{"model": "image diffusion model", "cond_dim": 192, "fused_qkv": false, "qk_norm": false, "inner_norm": false, "width": 128, "positions": "rope", "init": "lecun_normal", "optimizer": "adamw", "learning_rate": 0.0024, "beta2": 0.98, "max_grad_norm": 0.5}
Rows from block 5, named by matrix and row number. Rows with one number belong to one attention dimension. Each number is 128 + 24 x the weight over its row's rms, rounded and kept within 0 to 255. All counts start at 0. After the name is the row's rms in percent of the matrix's.
# v: attention value (model.blocks.5.attn.v.weight, 128x128), inputs 43-85
# proj: attention output (model.blocks.5.attn.proj.weight, 128x128, transposed), outputs 43-85
v.10 099 [ 71 146  78 143 123 134 100 116 149 109 156 118 117 148 143 115 126 126 104 146 137  90 120 120 128 137 156 119 151 167 137 128 132  99 128 127 129 106 111  88  89  96 162]
proj.10 109 [166 104 132 108 117 124 140 160 163 106 101 107 132 125 130 155  95 121 131 105 110 179 138 110 127  85  82 126 104 155 125 141 146 170 149 130 180 150 115 135 152 113 130]
v.11 084 [128  80  91 139 120 108 118 116 102 154  92 112  98  89  94 118 118  96 155 110 108 145 102 125 122  98  89 159 139 135  87 103 115 130 169 113 103 155 123 122 107 115 141]
proj.11 081 [159 147 137 119 121 107 177 115 161 106 162 129 103 116  84 161 150 162 100 119 113 142 155 115 128 130 155 163  94 116 103 122  99 108 133 146 129  95 112 134 156 125 118]
v.12 098 [139 101 115 152  86 182 172 100 161 112 118 122 133 128 130 105  60 128 108 106 144  98 156 108 142 137 102 107 108 139 165 124 124 159  91 144 147  83 113 137 115 138  90]
proj.12 087 [ 81 130 131 134 113 107  77 173 137 126 137 107 139 143 122  93 143 110 159 159 148 135  93 126 133  99 118 169 168  99 118 168 144 134 120 160  76 113 136 147 160 131 146]
v.13 104 [160  78 149 130 142 100 114 133 152 147 161 115 186 103 131 112 126  96 114 120 144 149 105 126 126 189 143 104  99 100 128 124 155 138 144  94 142 145 131 111  58 121 129]
proj.13 099 [143 142 114 138 132 111 160 156  93 114 134 129 102 124 121 176  98 125 103 126 128  78 136 107 113 110  80 124 130 136 150 128 130 100 108 138 118 164 157 161 141 150 148]
v.14 088 [112 173 164 151 118 157 139 108 130 123 101 142 147 180 133 154 100 113 142 158 163 163 129 132 141 157 136 130 106 154 165 145 164 169 163 168 138 116 133 104 114 127 100]
proj.14 079 [128 100 116 110 117 125 118 174  98  88 131 143 121 117 136 115 177 169 128 134 127  99  68  99 125 140 151 148 148 102 142 145 152 140  99 171 146 135 126 142 127 122 167]
v.15 102 [ 67 112 160 127 122 127  99 120  61 125  98 126 148  92 177 142 115 130 127 127 128  89 132 160  85 173 153 147 132 159 123 140 103 102 169 140 173 137 109 119 113 115 146]
proj.15 107 [135  73 142 129 178 145 150 126 158 127 134 136 149 108  89 138 129 129 133 118 106 137 132 124 114 111 105 161 107  98 114 133  95 172 153 128 102 128  97 139 144 115 133]
v.16 106 [104 103 108 127  83 148 146 134 116 119 139  93 114 120 143 115 132  83 153 166 128 127 133 154  84 119 140 186 131 122 127 114 128 103  86 126 161 156 140  96 143 131 102]
proj.16 108 [157 164 192 123 165  97 136 124 130 133 130 130 147 172  82 123  99 138 124 156 136 118 133  97 135 115 177 120 121 128 165 143 126 131 171 138 152  93 145  84 153 129 134]
v.17 096 [137 127 120 109 130 148 121 120 122  99 130  88 157 135  95 134 143 177 115 128 162 117 127 119 111 169 137 173 170  87  69 136 122 162 150  79 160 138 143 113 108 182 117]
proj.17 085 [127 129 142 125 129 143  85 108 113 163 131 138 104 134 124 163 121 110 148 133 144 119 135 157 132  90 101 131 149 151 174 145  87 143 136 122 124  92 115 122 132 106 114]
v.18 095 [106 145 120 128 147 157 138 104 146 131 161  68 128 164 138 106 148 133 128 129 150 129 115 105  90 137 150 142 115 164 115 134 133 128 140 174 154 124 104 116 139 116 141]
proj.18 104 [147  97 133  98 143 131 129 150 120 100  90 166 118 142 115  97  88 117 109 133 110 132 143  65 161 125 109 110 146 121 117 141 116 131 139 131 151 120 155  89 152 112 129]
v.19 098 [135  87  98 142 135 136 125 115 162 145 111 110 120 182 137  96 191 113 144 181 150 127 119 115 113 112 121 122 139  65 120 114  98 117 139 152 116 132 147 140 160 143 159]
proj.19 103 [103 151 141 106 152  89 160 132  89 103 146 145 133 155 112 158  90 142 126 113  75 101 134 114 130 102  94 133 116 144  90 155 112 111 148 134  51 140  93 162 149 133 123]
v.20 093 [165 118 112 131 165 130 101  78 119  77 129 167 123 114 133 132 147 159 103 122 130 115 191 140 192 160 109 163 115 154 103 111 108 106 106 139 118 124 156 137 143 117 110]
proj.20 107 [112 133 153 117  95  97 153 127 124 128 162 110 117 147 106 104 161 118 143 146 130 143 135 115  99 150 107 116 135 130 134 177 108 147 133  93 102 123 132 145 123 138 137]
v.21 100 [162 143 120 136 141 132 136 123 101 134  92 133 124 142 168 112 111 161 132 117 132 127 177 166 145 116 132 132 142 109 133 130 155 117 146 160 100 121 108 119 172 150 137]
proj.21 104 [114 113 143 148 164 104 122 127 130 129 163  97 120 113 139 119 131 131 118 116 169 165 131 125 132 102 105 130 129 160 104 167  99 112 109 137 168 121 119  70 138 130 122]
v.22 083 [131 136 147  97 143 122 169 151 137 157 109  87 144  91 143 131 109 149 128 137 130 146 124 147 126 206 136 140  93 124 165 126 113 113 121 144 162 137 137  92 123 104 154]
proj.22 079 [115 124 151 143 147 109 145 114 115 119 137 114 127 174 138 126 112  81 125 135 114 102 113 117 104 128 141 146 127 125 123  56 111 122 138 137 116 137  99 138 147 107 133]
v.23 107 [158 150  99 127  96 131 110 146  99 139 115 108 139  94 165 169 157 149 127 113 110 131 171 146 148  82 121 132 102  97 128 117 135 109 139 211 155 116 137 146  98 107 110]
proj.23 112 [162 123 126 125 121 138 137 123 110  97 100 133 108 126 109 109 129 176 115 132 124  92  90  88 110 145 175 118 160 175 123 153 137 155 110  39 124 145  96 100 144 144 127]
v.24 102 [ 96 150 156 122 170 154  93 120 149  97 149 170  92 138 193 132 146 144 128 132  88 161 120 132 130 152 106 132 150 135 110 137 132 142 181 104 138  86 138 114 141 115  74]
proj.24 098 [107  79 118 129 105 120 158  92  99  99  98 148 165 114 130 139 124 161 175 128 133 137  78 108 159 114 162 147 149 160 126 102 152 142 154 103 141 104 141 149  85 107 165]
v.25 097 [143 169 154 121 126 117 143  96  85 113 119 144 157 132 119 119 170 124 121 140 109 131  75 146 106 169 115 136 126 115 186 127 112 139 113 122 103 147 117 127 103 139 204]
proj.25 100 [159  79 113 120 104 119 127 119 113 154 124 136 121 128 166  91  95 138 129 136 139 115 131 143 126 137 117 126  71 114 119 193 132  99 136 165 102 114 135 118 148 152 103]
v.26 096 [ 78 127 162 116 126 115 112 132 165  92 133 131 126 156 138 135 165 151 123 143 130 124 109 102 145 174  84 105 104 117 134 121 137 105 128 121 119 142 132 121 132 123 132]
proj.26 111 [165 157  92 107 138 113 116 136 105 116 142 107 170 107 126 138  95 107 115 131 141 156 105 122 104 101 118 115 149 145 125 124 106 124 126 136  86 108 159 144 112  89 153]
v.27 096 [146 122 145 133 141 121 133 129 109 129 121 106  89 135 154  97 130 111 117 115 139 126 165  81 144 150 122 103 119  57 126 131  97 124 134 110 132 142 118 131 104 119  73]
proj.27 085 [ 80 144 111 106 133 140 115 170 174 129 152  91 122 136 127 189 147 163 103 100 149 143 117 126 112  99 134 152 157 132  91 140 146 126 120 167 128  97 112 136 135 104 125]
v.28 108 [133 153 114 162 127 136 110 124 144 177 110 154  94 144 129 116 135 144 128 119 133 111 125 125 150  87 136  88 135 120 117 117 123 113 156 101  99 119 134 119 145 117 115]
proj.28 096 [114 102 126  99 140 122  97 146 104 104 147  97 136 123 111 144 139 144 192 156  84 156 145 125 131 106  97 122 136 126 156 100 142 109 136 145 107  67 143 135 113 121 174]
v.29 073 [137 144  80 100 103  93 126 161 152 138 126 169 116 113 141 129  69 132  84 132 125 147 119 175 126 113 141 123 143 130 165 122 154  96 130 151 145 127 130 118 104 160 101]
proj.29 076 [134 152 144 162 111 111 157 105 139 132 108  89 115 123 164 136 114  70 133 141  92 175 128 138 175 148 130 134  84 149 100  99  97 126  91 108 139 154 159 146 104 128 117]
v.30 100 [115 137 172 119 130 141 145 131 123 111  89 142 165  88 124  96 130 120 150 124 127 140 127 101 115 104 197 122 120 125 150 151 102 131 179  88  91 113 118 127 137 127 101]
proj.30 109 [ 91 139 129 141 139 153 106  81 126 123 163 167 116 136 100 136 125  88  82 122 136 121 157 168 121 127 113 151 134 110 102 131 150  96  99 174 126 112 136 112 156 129 142]
v.31 100 [152 115 152 103  85 102 124 133 127 158 117 125 127 132 115 126  94 121 131  90  96 124 121 102 100 210 127 123 131 141 102 127 113 103 109 104 126 150  99 125 180 138 189]
proj.31 095 [137 134 136 106 173 117 154 112 142 129 110 116 115 144 162 157 148 129 136 149 109  88  88 164 158 157 142 162 147 100 136 144 133 123 133 137 147 101 133 150  82 132  91]
v.32 096 [126 137 119 115  81 117 150 144 138  92 171 121 138  99  80 159 146 106 113 127 119 145 165 145 118 104 137 169 118 120 147 153 117 130 159  73 164 104 164 106 137 135 116]
proj.32 099 [128 131 124 125 147 127 120 139 138 119  83 135 112 154 144 105 134 120 127  88 133  79 129 112 134 147 108 126 116 136 144 101 145 116 146 144 142 136  89 167 107 114 121]
v.33 105 [129 128 126 116  86 117 120 133 121 124 147 148 127  88  88 158 117  96  78  79 178 100 151 128 109 140 143 173  67  86 155 149 134 140 131 116 160 137 132 162  82 121 105]
proj.33 108 [120 132 153 148 142 149 135 124 158 105 132 163 129 131 118 110 174 123 156 125 138 124 120 152 125  85 119  88 124 132 100 104 134 135 134 140 121  80 101 108 161 120 147]
v.34 112 [132 127 145 146 103 183 154 125 101 151  87  82 132 170 110 131  78 148 179 126 140 136 132 113  94 148 154 154 181 154 154 120 100 131  96  96 114 133 125 137 123 111 134]
proj.34 118 [162 132  77 107 150  99 142 137 110 139 107 102  98  79 160 105 136 134  96 130 110 172 139 129 144 154 103 132  83 148 130 131 142 135 112  99 120 181 118 138 133 142 153]
v.35 104 [129 111  90 138 161 115 134 104 154 170  94  98 164 171 109 101 181 101 138 119 100 139 146 130  92 119 129 117 124  87 132 135 127  89 134 148 120 114  93 127 114 137 146]
proj.35 107 [137 117 143 123  81 155 117 144 116 115 177 169 109  53 104 135 109 188 116 137 173 150 110 132 148 160 130 139 173 145 144 173 132 141 122 120 144 142 106 121 148 139 161]
v.36 117 [132 109 158 114 162  85 163 135 116 133 108 160 123 126 129 144 109 126 125 170 139 119 136 125 160  64 183 109 118 145 120 151 147 128 184 134 145 130 139 138 156  54 111]
proj.36 122 [101 142 130 156 116 139  97 139 170 175 151 122 138 125 159 127 140 106 150 125 110 104 152 128 121 132  98 130 119 131 127 118 101 132 121 146 154 107 119 136 102 150 142]
v.37 107 [147 117 125 113  99  76 119 126 191 120 121 106 103 100 112 151 151 119 125  89 122 139 132 123 150 128 111 109 134 131 127 121 103 102 113 155 124 112 137 134  64 128 143]
proj.37 116 [111 115 135 175 142 161 120 134  96 141 137 157 120 131 117 111 141  86 129 144 129 101 150 130 102 119  96 126 123 118 143 113 135 168  79 120 159 113 100 129 170 102 158]
v.38 089 [158 130 164 119 102  95 141 154 114 161 118 110 166 118 126  77 140 110  60  89 113 140 128 132 134 124 165 144 113 120 176 122 114  76 112 157 138 114 177 139  99 143 136]
proj.38 077 [109 123 152 179 112 124 136 108 132 120 130 152 136 113  98 135 134  99 173 162 143 139 106 130 144 133  88 116 151 135  92  71 144 134 146 118 108 116 124 124 141 133 114]
v.39 102 [144 126 115 142 140 146 136 133 169 142 100  81  92 163 123 111  74 117  67 111 108 144 128 145  91 154 124 143 151 120 177 128 121  77 132 124  93 153 109 128 155 131 163]
proj.39 102 [149 140 145 132 131 100 128 143 100 128 138 138 124 116 123 129 155 135 145 145 142 123 112 123 114 110 113 137 104 129 122 130 151 135  95 131 151 126 113 138 118 129 166]
v.40 111 [ 95 110 122 117 132 107 109 117 137 105 124 191 104 155 159 133 109 161 108 139  87 114 128 138 135 163  73 100 156 181 107 119 145 123 143 104 132 102 150 129 147 103 125]
proj.40 123 [120 178 137 140 127 147 135 129 129 150 140 115 189 163 120 107 163  91 135 101 122 122 115 114 116 124 123 171 127 116 149 162 113 127 129 131 141 129 171 102 145 151 105]
v.41 099 [143  85 143 131  97 102 114 118 160 144 119 101 142 115  93  80 140  76 131 182 128 103 170 159  89 170 131 155 109 129 145 116 127 101 126 111 126 174 151 129 123 100 138]
proj.41 099 [165 125 116 118 145 117 103 127  90  85 107 124  98  99 154 145 107 183 111 109 130 133 132 122 166 126 114  93 144 146 114 176  90 108 136 128 147 137 160 107 142 183 112]
v.42 112 [172 134 110 116 130 126 124 137 124 105 149 104 115 123 116 125 136 169 173 119 118 125  91 133 118 103 148 151 140 110  75 140 124 134 129 121 109 157 160 160 139 128 146]
proj.42 110 [ 89  95 134 143 101 126 145 143 140 135 156 141 168 131 167 127 119 104  89 132 131 165 136 124 110  94  99 125 132 117 158  89 132 152  94 135 137 124 110 125 146 114 107]
v.43 111 [176 132 140 118 138 149 145 125 118 145  74 129 162 115 118 132 138 115 130 109 164 120 159 103 103  91 224 105 109 147 141 126 134 140 133 148 122 150 129 154 118  79  93]
proj.43 116 [106 128 107 137  91 144  79 167 158 138 169 114 113 107 155 139 126 131 151 160 113 119 113 107 163 110 103 119 117 137 114 124  77 153 131 141 137 120 123 122 138 120 169]
v.44 093 [163  80 154 107 125 104  82 145  94 151 103 120 129 125 105 103 160 120 101 128 130 163 119 134 136  94 157 148 126 108 125 140  83  97 117 116 145 161 122 146 121 106 109]
proj.44 087 [ 83 136 111 179 109 108 129 104 151 123 160 137 151 134 160 155 137  94 143 140 152 139 158 111 124 142 124 112 132 144 159  88 115 129 151 154 104 135 121 120 148 131 153]
v.45 099 [163 124 112 118  86 110 142 159 136 156 166 120 128 145 106 125 137 132 139 139 124 151  59 133 150 130 118 125 109 101 148 123 129 103  92  90 133 101  83 157 141 147  91]
proj.45 099 [ 89 112 144 120 149 161 142  88 111 117 118 163 189  96 159 146 107 157  99 124 115 153 123 130  75 140 121 119 140 114  63 124 147 139 116 143 124 161 132  93 155  87 114]
v.46 107 [150  90 133  92 179  87  89 121 121  92 118 115 134  71 102 135 177 116 133 110 134 136 105 153 144 158 149 173 162  91 120 126  81  99 156 130 162 106 135  99 152 160 141]
proj.46 110 [116 133 113 152  88 108 145 146 136 133 138 131 142 158 132 143 125 116 133 106 103  92 164 103 136  58 146  68 152 130 154 150 150 118 130 105 145 151 126 198 107 145 122]
v.47 111 [152 102 131  99 111 150 127 159 128 144 147  95 158 105  71  98 159 106 156 151 123 113 112 153 111 117 156 156  84 145 132 124 141 114  73 114 104 172 128 115  89 107 128]
proj.47 111 [ 83 115 126 150 101 126 110 117 128  97 130 145 107 109 185 141 153 148 126 115 167 158 120 116 140 117 118 116 140 116 105 107  65 117 145 123 120 110 133 161 169 145  93]
v.48 102 [154 183 153 142 137 140 122 116 110 114 105 155  98 122 137 122 107  80  94 135 173 129 187  94 108 139 143 132 126 161 148 153 160 172 124 116 118  65 154 150 123 145 156]
proj.48 098 [142  98 130 126 124 134 138 131 176 140 129 126 124 106  80 123 177 155 156 114 108  50 127 119 148 119 106 134  86 114 116 165 132 109 106 174 178 160 122  92 118 131 113]
v.49 107 [118 181 192 117 123 147 103 132 124  69 173 134 122  92 137 150 120 123 112 118 147 120 135 126 102  86 153 149  86 160 136 146 152 159 147  73 154 101 166 135 116 125 131]
proj.49 114 [115 107  78 125 136  98 157 119 124 134  87 145 136 167 113  99 149  89 118 102 113 123 134 104 146 135  86 115 107  95  94  72 112 128 166 161  84 132 121 121 130 112  87]
v.50 111 [164 101 125 119 103 127 139 142 147 173 120  42 106 143  88 102 124 133 118 146 131 163 159 155 107 126 150 130 150  72 159 119 118  52 120 151 110 135 137 151 158 147 119]
proj.50 117 [162 120 102 165 121  87 121  92  97 105  82 130 130  80 141 131 136 128 133 150 108 111 117 126 130 141 100 109 161 177 148 155 116 121 130 133  87 193 122 115  78 141 142]
v.51 109 [155 150 122 130 160 123 115 142 125 132 177 136 116 153 106 119 115 138  72 132 109 150 138 142 145 147 164 112  87 149 157 122 144 118 144 159 133 183 132 132 137  82 164]
proj.51 096 [129 123 165 114 101 100 104 128 141 115  93 146 115  73 171 159 131 115 164 137 137  92 180 129 138  90 159 147 125 105 113 154 124 121 153 155 127  98 127 133 143  85 120]
v.52 099 [123 143 116 129 143 111 107 136 143 134 121 174 130 147 139 142 107 172 126 146  83 153 135 137 173 131 150 134 155 155 131 122  87 112 161 136 108 151 135 155 144  76  99]
proj.52 103 [138 137 127 153 136 135 168 127 134 131 114 108 107 149 139  87  89  47 133 126 112 118 137 102  92 105 136 153 125 101 146 132 120 147 127 117 147 122 131 116 121 128 186]
v.53 099 [150 141 130 118  96 120  90 137 138 112 116 112 110  88 140 113  96 106 127 103 130 127 147 133  95 114 147 154 135 123 139 148 133 116 124 114 110 131 131 126 117 166 133]
proj.53 094 [155 111 158 121 112 123 143 136 107 128 160 140 120 165  97 127 192 158 126 133 129  78 116 117 108 142 138 126 118 132  76 116 116 124 120 126 140 117 126 169 145  99  97]
v.54 122 [ 93 134 166 132 110 119  81 110 146  94 102 158 144 114 140 147  88 116 124 130 130 124 161 113 167 129  99  93  93 138 112 124 162 162 146 132 146 104 123  98 107  99 134]
proj.54 131 [127 149 102 115 144 151 116 149 119 151 137 148 135 172 151 133 140 115 149 107 134 102 122 139 158 134 164 116 135 143 118 173 103 123 135 149 144 114 161 124 126 138 111]
v.55 101 [127 108 150 147 129  91 105 107 130 104 135 116  94 130 134 130 141 144 132 169 118 157 135 151 150 112  87 180 124 105 152 140 122 112 125 100 132  93 168 121 104 137  73]
proj.55 103 [130 122  96 130 112  97 114 115 114 161  77 140 158 164 148 111 128 110 155  93 126  71 121 108 132 160 175 107 139 137 105 143 141 105  98 116 134 174 135 144 161 147 140]
v.56 109 [153 106 114 112 110 156 144 124 116 136 123 142 145 126 147 146 130 146 162 141 110 133 135  98 153 149 179 130 109 170 119 136 149 111 123 131  81 125 156 113 135  81  81]
proj.56 104 [118 165 128 104 123 121 127 142 127 116 114  85 116 123 140 130 105 153 116 166 130  83 108 154 121 103 128 116 124 113 109 146  95 146 112 110 163 132 143 150 145 144 142]
v.57 105 [125 135 142 143 114 105  94 134 129  99 161 161  97  99 154 137  88 109  92 154 118 113 121 143 129 150 127 140 131 107 142 123 149 187 160  79 143 106 132 132 121 142  56]
proj.57 113 [123 127 114 122 188 131 140 133  96 156 120 112 120 193  97  99 133 133 181 132 106 104 139  78 156 137 161 134 120 160 113 117  89  95 137 148 136 128 147 139 116 140 100]
v.58 095 [183 130 126 116  85  61 102 118 170 166  92 151 112  91 140 103 113  71  83 132 129 120 137 115 116 149 107 137 122 128 159 121  98  86 135 135 126 162 152 126 117 150 141]
proj.58 099 [106 103 123 155 153 164  90 151 119 104 171 141 135 161  95 112 170 153 166 142 143 115 143 129 150 121 132 126 112 147 111 201 108 124 137 160 151 128 147  97 133 130 144]
v.59 100 [120 102 162 131 176 100 120 145 145 116 139 122 138 111  95 113 115 122 102 123 116 132 115 164  93 116 163 140 136 127 154 127 120 131 157 139 136 162 139 130 144 142 107]
proj.59 101 [219 142 107 147  98 101 115 117  97 113 161 134 140 126 125 132 141 128 125 133 107 118 171 103 164 142 111 128 148 111 104 122 126  91 143 132 144 112 123 111 138 147 118]
v.60 134 [123 119 114 121 116 178 166 120 124 170 128  74 117 131 114 100 151 122 170 100 162 129 110  93  84 109 126 147 146 110 129 131 139 106  73 135 118  99 133 117 106 169 122]
proj.60 115 [128 125 114 137 123 130 137 119 113 110 135 135 109 106 111 141 136 156 102 133 138 143  97 164 112 132  73 146 106 150 126  99 117 140 110 106 106 144 104 148 120 114 160]
v.61 102 [119 128 143 144 168 137 154 118 124 115 125  91 107 173 130 138 133 114 112 105 111 158 109 153 137 136 122 115 122 126 176 119 113 110  95 125 146  87 151 135  92 123 102]
proj.61 100 [ 93 127 139 115 124 118 114 152  77 146 122 140 156 120 124 124 133 160 148 154  97 142 129 115  83 140  96 143 120 128  99  76 125 144  94 122 117 153 123 144 177 127 143]
v.62 101 [ 84 116 135  96 130 168  99 125 105 111 152 133 154 108 157 128 115 165 154 119 135 103 137 123  86 155 110 162 116 127 120 134 149 177 124 119 148  76 130 117 142 145 137]
proj.62 109 [139 169 111 119 101 126 161 145 149 103 134 136 119 140 100 117 155 106 131  93 118 112  96 118 143  83 112  99 110 120 110  99 124 118 132 111 118 116 153 133 100 157  83]
v.63 096 [174 171 122 138  76  85 134 150 197 131 125 100 129 120 142 151 137 102  91 106  98 178 114 145 161 141 161 149 102 109 118 147 141  76 148 115 124 158 131 149 145 116 149]
proj.63 088 [ 97 124 142 132 146 136 103 119  92 111 137 176 130  92 106 114 139 153 145 160 156  69 152 122 122 138 163 129 124 116 118 147 116 156 144 153 139 114 111 127 134  98 110]
v.64 092 [134 129 125 135 113 152 121 127  54 138 153 129 133 141  99 117 123 156 141 130 109 116 132 130  92 106 134  88 158 152 139 119 161 179 175  80 135 121 114 129 120 129 117]
proj.64 088 [112 134  93 144 134 143 132 143 164 138 140 127 133 153 153 154 113 124 125 127 119 139 103 125 144 113 130 166 155 123 120 150  97 120 125  93 108 105 118  85 134 114 168]
v.65 088 [150  98 115 112 118 121  72 140 123  93 130 148 154 130  75 158 116 125 103 113 138 173 118 135 167  98 108 154 116  95 121 141 114 136  78 149 112 128 114 146 165 149 191]
proj.65 080 [125 159 133  95 175 135 155  86 109 125 107 107 128 131  72 138 156 151  90 141 125 108 107 126 149 124 132  86 115 112  99 143 151 134 106 133 167 164 148 156 157 101 120]
v.66 084 [ 95 125 121 110 166 136 134 136 130 118 148 103 138 121 121  89 180 131  95 146 105 133 180 121 153 130 136 109 158 151 162 108  71 111 104 105 126 106  91 138 163 132 158]
proj.66 088 [151 113  87 166 132 129 155 127 101 123 151 126 120 168 151 147 126 100 168 145 103 141 147 126 143 150 124 147 134 144 138 105 115 129 119 146 108 139 108 101 134 125 150]
v.67 092 [140 116 131 123 149 142 127 156  72 150 101 116 179 132 125  65 148 137 150 124 138 116 126  88  83 100 123 127  95 167 103 146 152 183 177 108 123 194 128 122 166 106 130]
proj.67 087 [ 67 142  98 124 123  82 122 119 143 149  98 134 151 135 123 147 123  77 154 120 129 160 111 110 181 109 135 130 142  99 128  93 118 148  97 139  64 134 135 109 157 141 132]
v.68 084 [137 169 128  93 173 142 141 154 107  87 132  96 146 139 114 149 102 122 133 143 146 142 145 125 181 131 133 169  95 126  66 128 149 133 156 123  96 105 123 126 149 104 133]
proj.68 092 [124 141 135 155 135 152 142 151 115  87 107 138 140 124 153 137 154 101 161 107 115 158  89  88 145 125 139 120 133 164 119 106 137 114  84 146 133 173 137 109  95 104 143]
v.69 081 [166  86 104 123  95 114 120 165 158 150 131 138 130 162 117 180 177 129 126 168 147 128 128 122 122 131 159 121 117 116 141 143 116 133  86 137 109 198 104 122 144 154 162]
proj.69 085 [ 97 155 143 124 151 165 153 144  88 158 113 116 126 146  79 144 170 121 130 149  94 160 151 137 135 105 142 123 128 109  65 101 141 142 120 161 136 151 123 153 141 149 135]
v.70 097 [147 152 187 133 140  99 163 117 118 133 113 127  97 124 162 105 158 147 137 138 122  84  97 135  62 133 150  87 118 167 122 114 116 112 144 100 149 114 151 161 120  97  81]
proj.70 102 [129 115 114 123  82  86 115 124  86 148 137 152 130 166 133 147  93 142 111 132 136 157 168 126 179 124 168 148 116 115 136 141 110 142 108 102 104 135 123  99  93 154  85]
v.71 091 [106 165 147 107  99  93 100 115 156  97  81 191 131 162 145 107 135 118  97  85 151 131 125 149 132 147  97 129 126 109 122 148 106 143 153 138 136 110 138 130 114 114 121]
proj.71 092 [103 128 105 138 111 159 136 124 111 132 128 108 139 115  99 151  95 121 135 132 108 157 103 102 169 122  92 138 113 160 141 122 179 125 119 119 150 113 135 150 126 125 152]
v.72 094 [117 158 137 113 144 154 153 124 116 119  92 145 140 129 107  77 171 121 197 117  94 137 145 132 102 121 132  77 150 133 128 139 118 128 133 126 151  70 128 152 104 115 128]
proj.72 095 [120  75 120 139 138  79 105 128 141 145 109 150 142 159 135 118 144 150 152 129 139 130 140 106 148 118 152 156 116 152 115 127 155 125 138 117  87 117 106 107 146  88 114]
v.73 087 [125 157 144 145 139 142 142  94 103 152 103 108 144 110 130 137 148 115 190 112  77 129 149 116 132 125 102 101 159 175 133 148 163 131 182 117 154  97 196  97 163 126 122]
proj.73 090 [138  79 139 116 115  84 130 128 141 134 129 135 131 149 142 109 123 164 116  99 121 105 124 129 103 131 170 156 123 118 120 170 158 133 115 128 148 115 117 133 113 131 116]
v.74 087 [143 116 148 167 148 115 158 142  93  98 150 162 146 138 175 110 140  57 139  94 148 125 125 141  98  99 115  98 110 153 105 127 111 153 154  92 118 184 161 126 119 102 119]
proj.74 087 [ 71 137 137 104 117 126  96 120 127 144  99 151 154 174 112 149 123  79 109 139 154 174 117 110 159 111  96  97 131 125 133  69 108 133 126 151  93 123 148 108 148 124 135]
v.75 091 [135 142 170 157 167 169 150 122 131 141 127 135 117  90 156 113 116  99  77 156 176  96 155  77 140 124 115 112 108 149 121 109 123 101 149 116 101  90  92 135  93 142 145]
proj.75 090 [124 124 122 108 106 117 116 118  73  87 161 145 133 126 113 127 116 123 135 114 120 114 104 159 131 132 113 107 155 153 152 157  99 162 124 103 174 129 114 155 144 147 141]
v.76 080 [122 123 132 128 114 129 146 155 129 144 116 128 107  95 146  85 145 120 114 119 116 134 144 139 107 150 149  92 101 119 121 107  93  98 132 139 104 164 212 170 112 129 110]
proj.76 078 [145 130 148 120 118  79 115 139 132 115 142 121 157 121  84 106 114 145 131 106 115 125 139 130 139 123 123 123 129 140  96 136 147 148 116 106  95 108 103  84 151 173 109]
v.77 093 [119 122 117 171 137 117 119 123 123 152 144  97 106 114 150 132 137 131 162 159 156 146 142 108 132 112 125 153 164 131 121 117 156 154 176 180  99 115  85 114 134 113  79]
proj.77 090 [125 129 124 154 131 140 126 158 157  96 135 139 128 126 122 133 167 148 120 134 108  92 144 141 129 121  80 171 156 150 143 144  96  69  96  83 117 157 108 145 115 113 127]
v.78 094 [157 147 148 151 150 114 122  91 139 161 118 125 133 190 133 163 160 135 117 131 150 113 170  88  93  90 101 130 152  77 137 132 134 128 178 125 141  93 165  90 174 139 121]
proj.78 088 [103  88 104 130 130 114 144 131 152 133 136 107 109  92 125 117 112  74 124 135 131 135 124 162  97 124 149 165 153 146 116 130 150  90 111 135 153 143 109 134  94 127 131]
v.79 091 [106 142 109 103 182 141 125  85 112 107 147 110 135 119 180 145 118 154 113 109 124 113 138 148 131 154 132  53 111 101  81 140 157 144 132 126 148  78 116 136 100 154 113]
proj.79 088 [161  95 131 130 107 142 167 159 121 136 144 123 128 149 165 131 148 135 163 108 100 120 115 154 138 139 201 111 119 161 124 142 129 136  93  98 163 130 129 141 151 119 130]
v.80 100 [118 172 105 146 109 112 131 129 142 137 117 142 102 125 139 142  89 120 145  97 192 150  85 170 115 111 122 120 106 107 105 131 164 148 147 154 123 160 116 125 134 140  74]
proj.80 094 [114 104 152 108 162 124 112 151 162 102 130  82 156 100 129 133 146 157  81 132 127 112 119 153 138  87 125  94 130  94 154 162 131  94 144  70 150 139 136 156 145 166 101]
v.81 088 [120 156 107 157 150 135 124 144 107 142 125 108 136 110 119 157 148 133 177 111 101 157 105 104 176 130 119 110 146 104 129 131 150 143 102 167 119  97 115 119 115 102 125]
proj.81 088 [111 102 125 149 139  98 130 105 128 115 145 140 162 169 103 110 156 134 113 123 123 161 146 125 118  91 134 135 134 134 138  77 137 101  82 114 114 158 141 144 143  84 130]
v.82 085 [139 164 131 122 144 126 145 149 135 165 176 105 135 105 136 118 145 142 121 136 129 137 170 116 125 109 123 153 142 151 105 117 129  96 133 128 115 111  82 143 114 118  85]
proj.82 083 [143 112  99 125 110 184 121 170 149 111 127 145 105 156 107 147 135 100 167 144 115  90 144  98 132  88 160 138 157 139 174 153 132 129 117 102 146 120 106 104 126 121 139]
v.83 086 [148 126  79 123 149  98  93 111 104  99 159 133 104 123 121 183 112 148 147 130 107 121 181 153 138 149 123 151 142 134  79 115 160 143 107 137 152 104  61 109 127 130 111]
proj.83 080 [153 127 139 170 117 143 124 108 152 122 124 124 116 158 167 126 132  87 134 132 123 128 122  96 133 104 131 122 126 161 143 119 106  84 132 109 156 171 158 135 110 118 146]
v.84 098 [121 198 127 115  95 116 103 169 136 107 124 135 115 104 122 125 198 133 109 125 123 146 136 128 119 142 110 154 131 117  68 132 116  83 128  99 146 102 175 131 140 116 131]
proj.84 100 [101 122 146 145 104 119 104 160 140 112 133 110 137 107 109 108 103 160 140 139  93 119 146  97 127 112 174 132 135 147 123 158 173 163 128 106 149 102  86 114 132 100 121]